python train.py --arch="vit" --model="image classifier" --dataset="simulated stained blood smears" --train_examples=97500 --image_size=40 --crop_scale_min=1 --horizontal_flip=true --translate=0.06 --targets=["small cells"] --num_classes=7 --norm="layernorm" --norm_position="pre" --activation="gelu" --mlp_ratio=2 --head_dim=16 --fused_qkv=true --bias="all" --qk_norm=false --parallel_block=false --inner_norm=false --moe="expert_choice" --num_experts=8 --moe_every=2 --expert_mlp_ratio=1 --experts_per_token=2 --shared_expert=false --patch_size=[4, 4] --conv_stem=true --layers=14 --width=256 --positions="learned" --pooling="mean" --mixing="cutmix" --label_smoothing=0.05 --loss="cross_entropy" --residual_init="none" --optimizer="muon" --muon_scale="original" --lr=0.012 --momentum=0.9 --nesterov=false --orthogonalizer="newton_schulz_5" --adamw_lr_other_params=0.00074 --ema_decay=0.99 --steps=5600 --batch_size=96 --epochs=5.5 --lr_schedule="cosine_restarts" --final_lr_fraction=0.01 --warmup_steps=1120 --weight_decay=0.02 --adamw_weight_decay_other_params=0.05
Rows from block 7, named by matrix and row number. Rows with one number belong to one attention dimension. Each number is 128 + 24 x the weight over its row's rms, rounded and kept within 0 to 255. All counts start at 0. Numbers have three digits each. After the name is the row's rms in percent of the matrix's.
# v: attention query, key and value (stacked) (model.blocks.7.attn.qkv.weight, 768x256, the v third), inputs 128-255
# proj: attention output (model.blocks.7.attn.proj.weight, 256x256, transposed), outputs 128-255
v.171 124:108092118141088093130133166090143096132100153144129120093097110116147120115097133103126110193150108095135165116122125098151124123103136154114156147138115115155141038133144119135126145169153096093081121109114101142130097106139136120115140082127134107159078132104124158146088189072095108130118130128127121135124131153107133125116089115126165092119118137116109137140094172159139100124112
proj.171 110:121130172104140142141119172138106145127122135132124188106129128096115118125109137117142115137146130155119155099137118157150136078080120141092116144140104118130127167150148154121124108141092162123136101118181114130109116133148136108152128100129119124093132135110105169149096149079123111177072148118118145136131143085124093159110108127089117157093116121143088129118104177141132131133158
v.172 112:162071154094117106120126185140145169121135061123077116134110090116129145070086197137094089117127118105125139093120177131131144144159122145134112108138163143137125154117100114158097157094101107106163127137152183074133136157103141076121105121128146115112126134116130132105139108095168151159119140148151149126154148143158114112083125117194138164123167120098153120099120155124129103157151
proj.172 119:125091121174139153138118124149159082092151144128143117131133177147135114140152107138141188176172116164135137067147148153141136132128131114131125106132153113120112121125115136111108107098102146104130150120116124145157115076125147121125103106129123153116097145144110124114145142133125136161157085147111128131121106102097110105118151095111162143119150141117068126168119138110080138178131
v.173 116:103129143140116112117142174104110106130139121097113162157098148130137156134143108126084153170157143094143170159155163136108111135096108119122146120124153117075124149150099115157153119133133154157146104158121106128134184141112096143110091160149113147057149105142148135149155107120121109117151123126102138092088143139114131150125160116152088091090113106128139116111139141135147126161136
proj.173 106:134133128125122150125085106131142156133113145128129133191175112134119101110118114100160135124107140127151112137091094118158157148126122139123132136131115185133115113165159109120119134139097085120095099101101138109127122107116094126139172106103120123171140124126179111132110145117086109126114145143192121098154102195106141135100097144131130090129119152151154104053107124165167130129190
v.174 120:145095143112135166090159131114153151113100119094133121081104081164125118135162136139115153130129149131109118106172125105143160116104132162118144133128137170120172135128116152133136128134099080106166126125129155128137177160139127087165129168131104120092115114127134062104092128153149098156151162110115134091132118095157088101103085118094093157124124173123136157097133113159121143118083
proj.174 125:130154123078132126132144143142187126138154140135110132183114140150129112135133074096129140164117122126131149133104127118080127125132087111152121148120188103099140127115123105129107089147184151122107151094124123188116156108101128127110117147152122148154098136092122098155158094144136141134102102138131101157106128109120115114137155123102164092075170122125094171102129064139137129127127
v.175 111:157144111130119147096159153136188158120153130144132144116133145118120146125130094154072107140165142098106090140174107150135125119136123137128132134101164129096144116150165116119140117137131139091095131134125142140143146121126119122113143132115170092126128127134070129100107107159083139110119141128091111152129126089129137162137157114107163111133093128155124162127147106100096124083160
proj.175 104:097123117118152138150152072153119142110115146143161141128126077142130127156095150095119153095129133105122131133100097128146106088133077140134147120132104153168120096091125137119124085166184144102135125082133093135119128171156147132112155134136083151101113153128126095173156143085178113132123093152153183125120094120127115080172110130119161171145168129169152112103120129143164121133171
v.176 097:153121133150114114143165112115117116095145114135125104110123110138109112176115126118161127166122101145096136183123145151102098116134102121107105085103117152146141111170113147128159165145153144090161084136089107118112109138107118132166143125091160138142158097130151069150127077145161164130122043114141093143101083124150088115087145153174163138156172126147119116101124107163134132125109
proj.176 095:119172122143135142117103161105123166136142158085156167117145146160141146099156154142088119120136158136135119099154125126140114153125153130112140161117125143133157113092146134144097132134105136140132106151112172173142151158123140130151099162153125139109116141171180182069122165132127104104135158070132113103122120155085153160140136148109086154122126141134122123179119136103096084141141
v.177 101:131161152151132143159157136153107107142116135144129124139123152153143121105117122103174160122142135146087105121155112128122160170123091110154144128131085101184068097125132097145082171155097153075127128130120126154114113140129151123152107146132117081107126094140182139078097120124081128150136105146124132115125152160124147103098123119127149136130124142125108126119152125149164137101096
proj.177 091:124136154184089097104132128140118124139107166155110105109162149129108103073146149151112136108160115115117158143123121127180141140124126112113110157102124145106150118109132121146119074116164098102122096123149147074123156095160121123145160097069131154115112138109098167122129119133164151094136152155078096156148110115160152174136101127123133132160090111125113118163131160084175122123128
v.178 093:148143189092150116136128100114110135129161129152116131165132163135086117140109108111151119122129129157145131120176117104146088148103085129175165145152090143124145124096086118137123172141133162144147138172110131121126150124141189147151073128140150101067144122103123125124089131134099093116146169109141111146134151149070144141132110131098155119161109159172100153167139092120138150110127
proj.178 093:097094130150160127162132134141147102104100151136138113110095131118150112099131147109119164134111117091091167143138124120115139120136151154069105169128159120126118135145154156135169071082137101100130118124130138145075105169119146147129182152111117127104116075147133170154132081147134176166127103126110145113157155117139124151136122167147127124139130130106113142133150137124156111137110
v.179 091:119114102115128133123132175140176165135112128120149126108166090117133103122121115160118124124107154108139151065122157135126156146105142110152147174133164109132152129093135099153139105137099157156101180127130132144108119115159152132110068094097136068188078161151118150093133174085114116161117155114092163154191185129101148152155088160138145140104132114150153157158131109082152100157132
proj.179 087:137091138092162081113127108110119093144119098134112089152115104113129106156120120120125135121096112139128112153103124099118123138142076136110122117151162136119151131145138120122140125124120161129140142129151149090142132129124118155103156144137107124136125096127120114164104102185118133156125126190140105175138123119170138143083149109107107096188157173127119109106179101155183121109076
v.180 102:145119118142127115135160139136127118139120184140148108098093138099106126126139098151096152146125105116127116138110138141158140133153154121133095115125120159130139149162102147107136145154121106133124124107131145147087122146107108145125140113169117094171125137151128157139131137154092136151098156131091165113143108116110147109112123173127084130145148144122140112106135152163103118099066
proj.180 099:114105109080110097138144115152095145165154127125112152175137120131133102143124148089118107091134144145142151093165110116129146109096103161159150116117177117140107124138130125152127097157118112092136131128153126099121182139167163137113151135102112148098113097112134101130125135121138136147163134129121147180158170132160144104130133084092157086139110106164113151136144094077161161138133
v.181 080:139082161135121103113144113114142094155122139110152167157084127159164172102117120150079151166125137115165121119156127131132114139131147152070110116140110094133119134147155141116139127096111123174150144102143122154149161123178132116122136121123119155129142140087117086143133136136116165127099149124131140161102141124149105151138123116080137122118146151104175111127131144133151105201153
proj.181 077:109158146112142146140091120135130197119145050165125054111154083081119127144122082149150127138113137151136155131152087107084158106100083151134164088147121144128132146106075120115130122143112176124120137137093113131094090156136126129123117120124114107152152124136104101104127083116133092122144124156164146127101174100121118102120121130112162168136147152142121124123132109165140175114146
v.182 113:125140111117156108119158107109123110159172145124096112141113103139104078108198107133126136148153158154122129175145126183123115168140167132113113108147115122103143138142149135157132159153154125114112113167142161125132092129081142147135144095116114132107102126157147096154111091125137134139135120104131122119084131093091143126126135133125139141140123169135122101105094091140089110161124
proj.182 103:113130138153171156179145096138124157125108157107144107141100159134139098135166152097133111160137078115088119115118124066149133093108135125147147176147159194162110113135123151139135104126150141143127121062061133119105114177128147144144126174113134104129118140140137180110109139147136150098184152102132124129137097105141165164133091149104089113145120146164136167186131121097117146126149
v.183 100:174111119144112112132075143163069120145109122150147107108125103136103077159122137144130141161091093124121112153129102115135165144122118130162108093136146111119123142149115094138119138149129173139141095124128142111110130133125115148087166093080147158109157103158090103080167126146102121113136162127134174120142086108121102105123103136148087185083145141103149107097140163115118150129118
proj.183 097:129114051108117128106140133126103127133130123125109143146112117108122127149122132076094112166142118127127114133137120152168120165147127166094166139155152116152147130138151088079108114148147080146090111114136111158115142124132128148161153152106167134156131106135149171116097135133129102135086139125139123163094098152108124095086156150112146114124123136143152166156183099130127127093139
v.184 102:123141166151124129147162137117068131130135134122158139151131150128124129134131063132131110096124142137169135118155127087140120108098131120114146097076118106133130121193114131084171151133170127153120124146137158124119127143161170148172113135155129108100169077114134115165097148122096122148125157138121173134130104107153104124125125122101100111148140155124088117151071154122119137054114
proj.184 112:129105108094123111133110099178118126138109142147136134152116136150148130156181155148134128183132155143150119123145111163088179123096152171153125140154153116124139143128108139129068109097127076126138144115125101147138121124134110099091174117131155146158085153088078123140104077120138136167149106130109108130164144114164112144157113140129184123146085140108141124094150093118145115139109
v.185 091:125151088151090150111103150138159130083118115135122120076203114126172113140124124129131095090130138105123125122055123161080159114074110145112166132117128138154110131141171107118126085100100141118112105143113110155131099129138115159166119121119106105168129111125139171143123105145134121130105080148136106159171116107155142107117113134121114147136145083125122142129147120168129148106117
proj.185 100:151128157125075111106158162103125115129104127131132148138142130154092149126125111164156092140129165141124070105122133091121126140153127066140118162109086155149132126065131123124068161137117149154142129138149152130179158106120145096118152106136130148136111181113088113110158143123136130123117134115119091108082117125155088145139151122119122136147081128112109064106129138135132105121127
v.186 088:128128112111108160116090118098171137164192088156121126158119134121116098131112114150146149118124094150160107124162112079164103131088116136153182149118085128110104130122118152123171167125119138076110096156127113146139144155170149138168119160160137140125156120130115129120117134143094136118109139089136108146157110102093158128132091095133168164126133170156117144120157075147057153070114
proj.186 087:124102146157164114098108114122131156120089138130113126128137121119185161087119113139118141123162181104095136097146129148113110127153142160113115178153111149101112136149150140173107117088109131166123179138109131158126111117107125130153153118116132104097090127132122148165121111120161138136116090131111133060124153125171109130090122161153134107130110126113121092120102148115168097165109
v.187 065:140183131102118092174122129101129133092096094086113112128145143140095146143061128136095119106117160151117143148123093156119116099114120124113118110124115143112172091100115128130094113111172111135140125133111165127149122123095153085117135145148151150084123129098137113172142142125129113128185113175160120120131123141118137126135121122129176102143106168124102180160056144113139171108132
proj.187 062:131093103161116141085144151101151100119164149137127177136123157165122144169130140107141127145141133099145090128148167146131158138143140090106123157120160117115128121116151171123196133131159105100110109176135095144117122117104131125092106104160130124160143140131113114115080122097158121130097143085131133108173135127099118115187155159183111153111133083114088138098130150170105095130137
v.188 108:120114142085125162103092117133136173103182106117111168125101084154110113113109134119090113116144092147130140135110116083127094094135099207114186148158141127103115138115104156123176153131113175113141142116118091102113129144149130132120094095109133122123122145185063156117092145137134128106104147124174133148134167087112136134148151120141135145139108102132104135138135104154120113138138
proj.188 107:087140101137151183094137176117136136141129110114168108169122122093123141125121110133167154105106149116098169125096150139142105157126130126110118162135127096119089121128157155099134132084120111148153141098127137139128124081117160119111158134113110110112105097159173123142138163132101120141086061128156140141177130157117123114125132106150113121125161151121139176122134126111140121128127
v.189 085:167095094138157100142117087128118080109123143115126119116149140126136162113168157133097141114131161143151128175120075183130133137145142133076098121129090112160161163135120110124099122111091089151152090127109115138132119118128125140126183120132115173123131117085190131132129105152136127131145090139128139153109106136173117121144133142116107125161118131116169125095109146124135107134171
proj.189 082:134129111094127166174151138100143140118162114135125160109111150161133154139138136128176086166123107116154114121140120112133112129096136125136154131195121204125114151094131112110120161110152087135091109134111082144108122169109112114140115164145139156144148162137118130121124149138153097139132151088142155144065110155106103125113134172114112141077121082110147140157146115181088148142130
v.190 104:164094177125116137171166115152116113149046154146157117121094129116165141120113131154139146120092143135143144122131130094095135172162132124137115088110104122159167108156118135120151128105103109141108128104104147161119146116150115123137129137129133142182109121141116111132100159147096135118117124141114101124125127124139133170130123128131119144141179142108168150114156176138096118145092
proj.190 096:100185124112102087121088115100114133126178098112102099172151092099094115117127146128078160139127155140120141152168093144126140109080119160122121126116151177137120128126124139134146109160089120096138149166124143127166111127145169160129127128098133102125126090097143134110115131133119086117097121155144166138159149105128131115113100090133132160158128129168115118169148081096141136138142
v.191 102:157122136129136134113104125165116116141123146129178148132167137135090105121143151163155115116121160174127162114152109134122158144156100142113105120116133141137111106118105074124135088131138163123107117107140138103157150105094143163079067092112140137098171121116131145114130127148101122133142108141141147138163125123149143125109121114127139167146114094140167137115135161118153099117152
proj.191 112:139110104073135132147150143119118083134105131156126095109072159116129114151120109111168140144122091098127098160130127132124132139103135147110124132198159121142149144132148133077128083083102072152105089146135071141121101158137101121154144158073141133165124118153092115133099143161142134135105099110139113169110118135124128168115159181124124097130083149108145116126157096176146125104119
v.192 109:081109131091145140121101124124125135118160137104125108123107142124128148148127153108163103138142132141084136122096117114124110105106117141151102137110129127110156122147134138146095098130154102119142121099124130125096141115088143158115123118058138139141113131169127072172151112157124177140125181181100141121126113146156098140107119143134140101121144127159123134122152137122136160086095
proj.192 103:129118067134130107140130143135115109162098132150112133128137100131117129151098146142141151101125125148121128183137162149148147122126155078123107114121136132112133128143124168117162087126118112161133123127162088128102125136085165137139177121129140130097087127149108088138106162127160151104124099079103119144087111145126103104187155144131151140150165125166148121127134135106109090146156
v.193 102:132101131142156157135108093143136143166111100125182125172131115109108125112155155109122066168155121136130144143107144127089132094146134161157117124147142173184089169126095091132138119141143149153117139111179127120127143105139126139164130205117150115164121123138115121098134129167125165149141080084144144123105109113131133104130082113139162102102129134105125114138132107099143111144094
proj.193 098:085160154123140113121142131126154158126142152141111171129143111143154076108095106129111150113099134130120067092120114132149140132098104108131129103158097120053121120145110167121161122103101122115166124164096144162129118112117122140143134104134120138161104136148146156126134109134134132142152120127107111140161112127121151130119107096138115138147112118142090097138115151115138099105154
v.194 096:115138163090126117165143108125132130127139150159156111107101141142120158123166151133135127095107159130092115148157146124174127137116132118135141137110106131154179111101156109084129105126175100147138124138099135153106121078090130159083161133153108136095132112095167133145139109133142125100095140151133156108104143132188128133130115100144112121124146120162114150158157184123161136103125
proj.194 103:133121115138149109124125150145130103127092086143107129109134108144126172127124100132110157105118087157099087116090148092128127080158135138140142105138128124114131158120157118159142102150112137146108136130150110108153151121103143145148160101132158148159099156148092087112114093126111099149114117130104144120103117107173081137160157165119183106143148121087121082121128128134114105132145
v.195 100:131125159128132090106115109137122092128110106143111115128108137134157178111129138115112194147145133097084162138139074117162112121164141130096117120136130120073101109148110137126130160163088125115158098109166120114112154157099135144131124129093164139132103130134096124095166126115134133107091147111126098156113138136124114131154129133145113132170070123135107123107125123126117106073122
proj.195 098:121134141102143145130130150115109136137145130125141091131171128112104136152157131139141151104132141131142153164094168133142140091105151127167143091085134086139152121131153149138100087165165156108103129086128135094105121104160158146091131143116140127112117131121129143144096179088129146127120133151131130114120114120132081147174142131097099130139175138124134118124089076162184112179107
v.196 089:150165123144149112135151149126137136119122096152127112159123146131069111165105082148150111114132120128116136090156127157069155132119134161110091129090117137104101105124126123140105138131110134099101138119120159143112171139098135108140123150150118135142105119122137189205118111121140125153143099142133109157137123095131120122093142126132156115165165124141150168152132143130125094123128
proj.196 101:142116145121119189127125116160104114146112158081139150135162144111133072120136152111099135141138122090137176121143137122160122137110161132117146172113192116178124120111131142096121135170132116146168140146085151109135096143149097098128081118177092113133118124125142170079153160108109132077119137137173100146149147131118146156143097109146091142110102122105118160114137148088123191097123
v.197 126:110136095125137134182131140117126124101098093149129112107108098130141136160156093151123103115136104145123121120137109178075148137138086138142133112143137134118122134161129114129117146133122130130133079097138121156066152141160143156156149130122132094110113139155211081159122093110122143153115111112115126134123162079139114065158126120100131133119122132106122112161105065160121153130147
proj.197 142:154121157151124143122088118142123140128119180137121113145103095142153091156121111124144140143128120148101159102154129136103105127136086084094129148126135134161165145137150135108110116115123197131136168105117116080177074113147108105128141108175133148084115132125105150142156218125095134105104139141111107141151094157113119148134164097144121138168144134137098091133125154117127155153131
v.198 102:076130117112149143088129087118166081126137100136138139096082120111185130119164133122159151062117146109116128117077111143105107125174096131188140170161150161163129120106133094102120135161110153142084144147112161148159127118153132111123112112157131107103102104086113112113153121117114168154103140129175145146131125118137123127126137096100167119143116136092163123079135132159124128130114
proj.198 117:155115092162136112167151146130132108128100148115133099120087107160120188146107089125093161150169061133098112090159145167094196131164105115147091099133074116120111144116155141133135128172101111127142102105159095103106134116136112116129176151098168123149134110174099100130172086122137120130126137108155155122099080126142138112135127140134130128125184134157126151151134145127092101134137
v.199 090:113184131128138104149150085097115069129085126131099123132108139167160155141164095122098130186117087138124155091160145100134119132140130133160108111112101118110144110129152147146100141113103131157129127168147168140133143106156139148114155150119146146143147139160113071118113167077133104160109123088122138127099130115122084110133115117138157127128112143170120133137113151109144140110135
proj.199 082:133153125124143118142129149127098129144143112136097155146120104140117125173068114105119142131167162115122116087140132173077156100125126126191169112155104135120166125153147179160165109210128121101106132103155122104137134111141165137115146101126126136159143142099100121133139162130133110130127137125135111097109124113148151136134195126118143149156139103074110101132140106133076138130098
v.200 093:152082151174119145127127107093096104109090124157174133117162115155125121141134123141080136112091142104111128126158160113184122158105108132129157165131118155188148142128128101144125124140153181142137142103134111113133150101139077135130189152185085157131109151130111138045105118103097123117093144085114116113164143155138147160144119169123137135105092133095134089160122134144153111143119
proj.200 101:095142152097142138131123120139146144157180124146127097126145144112200114091139135143131115140116124152140082131105113117110066142140125141132130100172102102086095141157130062119122150093150088113081118116117161128143153128123129157142103117076148119152131123103148098141081064137157145157142154097108126113151141111135162150118093130094125120121125157109130134122139147162097115143131
v.201 103:168158135112118152129141072144152116133128099129144126186126147131113164137171186126114154134103132102103124131128155157109147144126130194181090139115118102152126141149099109155133109143114078156107137114134117119130163140160161133117148147114121119082083111101110108131147130128125110138138125123116123133130100128120153132112175109112156158145102088125164157148140120145159101109095
proj.201 110:125138118096146128138166151131122143127121144111128128130141091141125117155124095090104142141133130120114110097138138134135126073149118095120176130108107096102150151090112171130133122197117175111112086132136192114144126097122105136145124163137144093155159110126104170069112120091152133094117146102146132134118122098141086157156106153153152155127102103136158082176117129139112124099118
v.202 115:134179127157124105136145102150130125141129144125131126185104143134099113168139141127085144170122128136137135153127177142126122133088165125152131120120152091121123104146152140097101111144129131158110099198144160095149107098126096092102158122167155110081088048128145155121116164110119091105127083149134143127110134117151115141149160129101134167126109102147153131173120163141140064096128
proj.202 121:129124159122114172100179135130111130099126115101165122168155117164102103104161137111095131103132163111117124096105100137160101100104135152126143121115079115124100122143149133126144142152102118146147178092102130185153131078116078126134095116137119156164100133099141180111118094141101085127141145109139120120126188089154117170125131113119129132109090124115097137135130127140142186107101
v.203 103:094046103135138135131146101140077125190120155099158191118130149165133120125152180109128113135165110152151128102159149130143076089147094080127153111154096136129111175115093151134147127108165133097107155143131121176131093152157137131135111140118167169145172151091113131127111136150151113154088143072130118103106103150117136083138140124138138109124120122129126088095123136111075128168101
proj.203 115:156143107098104092140106120129186136090138121174112141088127163089122128118101124141128109140124141110123116156121134094114163143133105154145128136127105129099151097118091104139157114087102122112105136170181119106110150157108193139124135114121125132140182159159146103155123091133162180150147092148110154116103096136122144115076146116130135107138123120109128129131140109141124076109155
v.204 080:156100133157168121176135129079125126120137127127102147153144163143103144117111089137127148121135145117109105134138136123089143131147112136142142138149104124119129134106098130122122138112112137192128115133124157133098150109158108152130170126119114183092138136095143100100163108156139132167173136082145108118153134108091102139125141155119124088101134195113139101114144083108134132143153
proj.204 077:112143123133117141162109140118132152158134145108137148123124127118140100117146137100143116167146108148107158077169080144059111181133126121098095155166165149124081139102140136151137156175137116111126145119130135092130131141163153140181117091153149108159137139106116155163130135120132154181130170129153121121150099131121146150097120139158139137110150110145126157098144146125119143139091
v.205 096:166148096120128134084127136137146119149128144129097118114111148083158121086093103131158097107158096129159139114126129121123123097132142119077127117130162121125108109121142133138118154137118137096072152109139137143163152163129108126125073149168096127182131111083121159175120174114126157102125137157133112134144130132108148108115102135119147127130160119125138133079090131111150128146113
proj.205 096:109135156113138133141159119106108141106143112107150157108122161148129143162117136114145118116169126084128101158137122139175166157094163129161120128110146138123127129145123131096147121143169112131155104154105096143099124108148110090121118144110122136147129122159087118101139107121120116094155120141154132164119130128107147128120122126151117107133152145129138204161149168110111144111139
v.206 104:115123158168129168099113164152099162125141127139154111130165047107092105111131143154116093144136145118137059134092125097161129103081148096134139161116134146113099134142140147151127106152138159100156132067123098101093158094159131088121093117102114116124122109133125137097078140128101124104118154124094093095115094149091128123178107114095090174120138124106111153145112147120116090126153
proj.206 098:111126124095109146120081109120178132132180142119097137109118157102127114108141115132143090112094171130136090168102097079132070128152116151128098138136121160123135105147137102105120108073167115120113103147132147134136096147067127145113110121116117149118122123131151100134141103113135127148154093161096136114187125160143099090118124133151140109097099152130141102085094135135177145124172
v.207 103:069118129122115097101106122104096112074186099108125121115138108110110152122095100124130111156084116128134120135067128123124133115128120127145115143117155123170150114137124133140128095120157131150154142101110104107145147114153112131148106045102088134149149110179099149098156134146082138106148154180117129133146106173153121147092119130135115126082170133160130109136149128101138127101104
proj.207 094:107137094159145153118128133142123124169127143131124145128146130125105115093112116099132089095161124088129113160114140111113122118107138101127078084137119171091145113193151143101157115111113077138156092126134160186133121116083123143134176164096118089091066092106162092138136112185144110127192110110127086138129137136113142090162086116142127163120144124124143174117142133091079157079156
v.208 102:134129111110089192125159126115135151136152178142128147116132128131098104132157106157163139110131100122110095123133113092118089129133127108124154107145107119103126116136092140144121060140154105139106116137105086133098139117137112126145109131114178153133174095157123127136106125106130125130151145101144105156114105119121107099182067151152148111122115130116127108142125132118113159142109
proj.208 106:128134132145146128090139106176114136147132156146134145165155141127144115103150090131094128148157083129133118122134155094068142118122078118117100141095144098192104126114158149148127093156098143137108106160143136122128113088083164148103122123098108148121096132124132088152126101111095140115109119153126139109156119120157081124100145132118106135104115098122103136090136157118173119122137
v.209 101:146147171130113118090113131090159121141097129125150171149130170147167124142117150116117150135166113080117122108137164150123111136111130137153114134159132123109113131136170139115119154114114124071140109142139142174128101109147131151102104178106124119109131151107149134093127090150143146173117102125156140073113139152135105161129128120098169082155128093148079117134102147145134114120144
proj.209 110:122149163131166121152115132117093135133138119107084135113155120116101124172151133136133145067131128145119112105156135150122104118105140130141132174131135091107138135194131121110167163129120164145158102116143109139089121123154147108178145169159171098107118105094134143122114133108128117152120111095126162136116134147122104115158148114127137111154144105119126126140130150128131076156091
v.210 096:122148115134133124200111149109131163144135122105115102113140149097064124120145139154130166138087154131081117085130148127131165077083122106088163132123115156115128159119132159153160148141104113132095153079087133117106136102148180108157120142151096138116115126139127106109174172172111124117119160100107152140138130105120165110104137099120136150091158138127127143139159173137125104113080
proj.210 099:126116137111121126154142155134142141150130107097118110118131091125131151161124130158105113127114117090142159107106128149161131138133138132143122124091130127114140121079126120105079128130108085104168151144081129076102103160118096107126133147139125127128106116125120180151123117114170143167100127159111127099121109160119166113098117160163100096113170153142129125179070107136118123146097
v.211 107:153164123139130098113140154113160138144147137132103107155142148128127131130124130116092138114161116130134133133095175135141103120127109156103169125150112111132138135105113133080142142061106114141122123117140147092125098093085147125117127103109137114136119195131162166120128131106121144146136138117114142134128116132114130134123168098115142144119157085108116111135114142117173079140120
proj.211 116:107117155135103143138143122103118101081140099101140158117142102135114116123124150136129148109122166135170103139149127154150111123160148083102137166090129108118142137142093147150094162106136118128122147114162131148113119178153087123120116174192107106179167145126087147081107176118102124110156114116161150135102102116159175127171100122154098103178106124138131121160152119122100149133098
v.212 107:124098129141108077060109144164172113113132132146118096086127125165122121095115135138120131140119147116096096153131129152094095190164120155137133081108120179133096143130140105105111113129093119128119100126115149100131107153110127136104100156112111130116127148129136104124150125115075128164128129166146159134084146136145160145153135119162117121138149130089142173142143090124136120147129
proj.212 110:119163122138139163111150154092108163089157142119094112151094164139071134111097137096137103117125117147118115143153108142102130117079102152144172098154102086129098128137142125125109133189107163122103120132126133131096143120161146149139118100135151135112126118160112079135102157119132114154109130108138082138120158164088108148141153146108121151143098164129183055151137146175155109141142
v.213 112:148134160161157150143144118099106094093122110167118144163115168125146100147145105126094102159137161134168136126122084101152105132119128105184116122130144137108124125085135133105135148131164156092181131156134103109116115138111113097139137109149171122144100110085101148119115114130174111151139073146117112088156133153109080148113096111139127119140133134153105150085132110117131133132170
proj.213 113:127131091125142135109104131126146135173102092123107166117145134126155109158099129137167136114100139148098113115129108124147168141151128150091100155151130168133137114151133118155140144097160160126130109120141148127141115102110121148168148125117125136065128149104162154147131114134126135120167115106139120171114159162109105156150133096115145117105163142138129143056136121132155088105105
v.214 111:151168156099132111122149104070133145089093199113132120103131122121127153165100127099157134150142126081113150155132109126107136117182124138111129141088119109089170131107074152127166107126132110142144099122122143131145131142150113106155099124153140106077097120102105116110164104119180087131156124151121108155156147116137150168113103131168142119129123145124136122124122112120142154071126
proj.214 115:115086147157181061140152129150150116189122127171155117116151138143141116131162095101137107144134112135107116150141133104152116163132121113083105116146135137119157121143107126132144117152106159110141143147111078130158119119103120122118147145105086131127111150118179085178120117142110093134123102141143112140158153096120118063152142144108090134129140072126112154083137149115116083125136
v.215 097:108129160074114134078114120124123136110135165124126112112124124121164163180110178130173144121088112089122147125147158171118114124112173130148127148121064123079142119177143143197158100106112123163136139115130135155112111147127102152066166117119135121113107105113131093132139131133172140130099155097177127151138116103126158153129141150117119148126110164063173119124144091149128142135158
proj.215 096:096147133163144118167131134123159112155118141129158088117112106113144128108145092107151102144121138131115133140133157119140117160150106129153137098167151155105125153118121112091161145162110143094117139162136138140147121126124136108159088137087119129172130138118142116157142120179111146141113132105159096134155139118124164116118108183114131114173118076135146167181106168077118099095165
v.216 117:124140133156177167082155138106181110129108137088106116150117112160197135128103121145083104113151096131101117150128131153105129110143127124161088098144147150143109143162104092138150149100113094081077116137075159117163144118128094150114101172111165133151136127129120109132119129155112149119132162105159145115087111119137122093153143140163109115135095138151109120115110130149133140172126
proj.216 124:171127103093135139151102120124155144088161151178171160118165130146113141079141116045120107155125151176112155153153122145105146086116133155129145133135108168095119118153112183113152103102115130136107147109143130136135122105117163139110124095121126096126118136156107122141156139148119065120153081137106079150124121134092144138112127127107144156105117108113161119121113108100138133111146
v.217 097:156145133117118134147161107090119129119137133154171163147119133098134119181172118102106124142111088174164129068131134109142173096129082128148106139114128098141128149132141142132123131111152141112150101110159159126121154117147179134182168114158073103114123120127124106098109121123183129143160130115124164124139105115117150156097096132105155143126060102109132099110119173160131143105100
proj.217 093:140116153085122143153108118123128121159107088074132109118128116132155111128153133135135130126098153102165157136099111146200101142140149135120137137130166179083140097131127129121167171101119117116174146129094106122140100103111099087111128180134095117131131147121115180121131114125128143145149105111100146142131084126132160120156120115148151093149169114103131175128113098073091148173114
v.218 087:114112130128128077076104120123121103142116088089088106151107125138138152126122125108158137120112139076132140156137171162125128089145141127100101103154130118100134107145141115162146139117105132133107134127125123151158102174121097081106125170112117120105133137135136113144115136132131175108117169126118125140084130115110113144194147121094134131085152170149140113137111103137132080123231
proj.218 090:113131123127085137109173107135152144098133171119079111087119096113134169125141145135154123155154126150089114123105149119116102157140168123165134114160106097074153166096090143142127128104140139136108167128174156119153147142182131124141072105167145105161126117108159131098144140169119127110100129145175128122142133109144139129104145162149173148184130124131111131163149159147104105090121
v.219 101:131107154123113147135178124147089101118129141082162134100162119119126131112110121119178103126087142143088115115148128098131151133142115134124133113115154123140072127139134121131112122109130153099131126137124106124099130107143153152149137153141082138136116093120084160111105120153128130131093102119084102128126152132136182122106136095101134066145094111098087098123169148149150151165132
proj.219 096:110148124117138147122125151090141141171117109116085069094100136110132142170159169133116137101113109153117104108134174169150102156070113144134150117179145175083166119125152111110174122122110160145141110132126159106151169106122126122156154127153134133100142169152123100140128088126119131116084116102110097123142102124117127147116137109162139161095148135145160172134111115131114093137120
v.220 103:145113170100124121129151131112116101117089152072136130112173101109170142135087116120119127126150120118092166132117154153111151129152134126154083160102133118177155104130116111118134123095086154117140063145144139126142182097147099140109088134164118071091128125144144136102155126168121124142135074178156117134107112127163166138119159112133081089127111141135131099148108118162143130110116
proj.220 105:120141100121124076146112112110146134176151093148149098085127151109116114125184113081182115112078135131093114127155098140152123115097149134123113100188164173082188117142100116125155157111131143140143143115115093144147123141158142106124150120145125124143179126138154092104107131135094094134122116098104130131135141108112138105147126133138137153121130085135160148115096111132079093120170
v.221 116:104119142134134122120089134130133123113114135117150155142149088116162125130157160149175098129109144081087112082146164167116123121065163138109122063074099142105150127160189165193133112142092140119152137136107164144080106164076120133135158123134140129147109128115128087143132176164123132153102124134138133132118137117146157139152141149097152141141135134104128174100135107144134138146145
proj.221 109:119122140114092153137140123122104153134140117165103079142073082131115146094114100144125137162117149121141132127125124103141091120171108119122144130153113147111074137091140079079099112146167113138126162168096102125108087109143168112140113137095142130195107123111130158146128132150116148139086107126154085169168144095143162142124126176142111153168137123115137154181124111072136092134150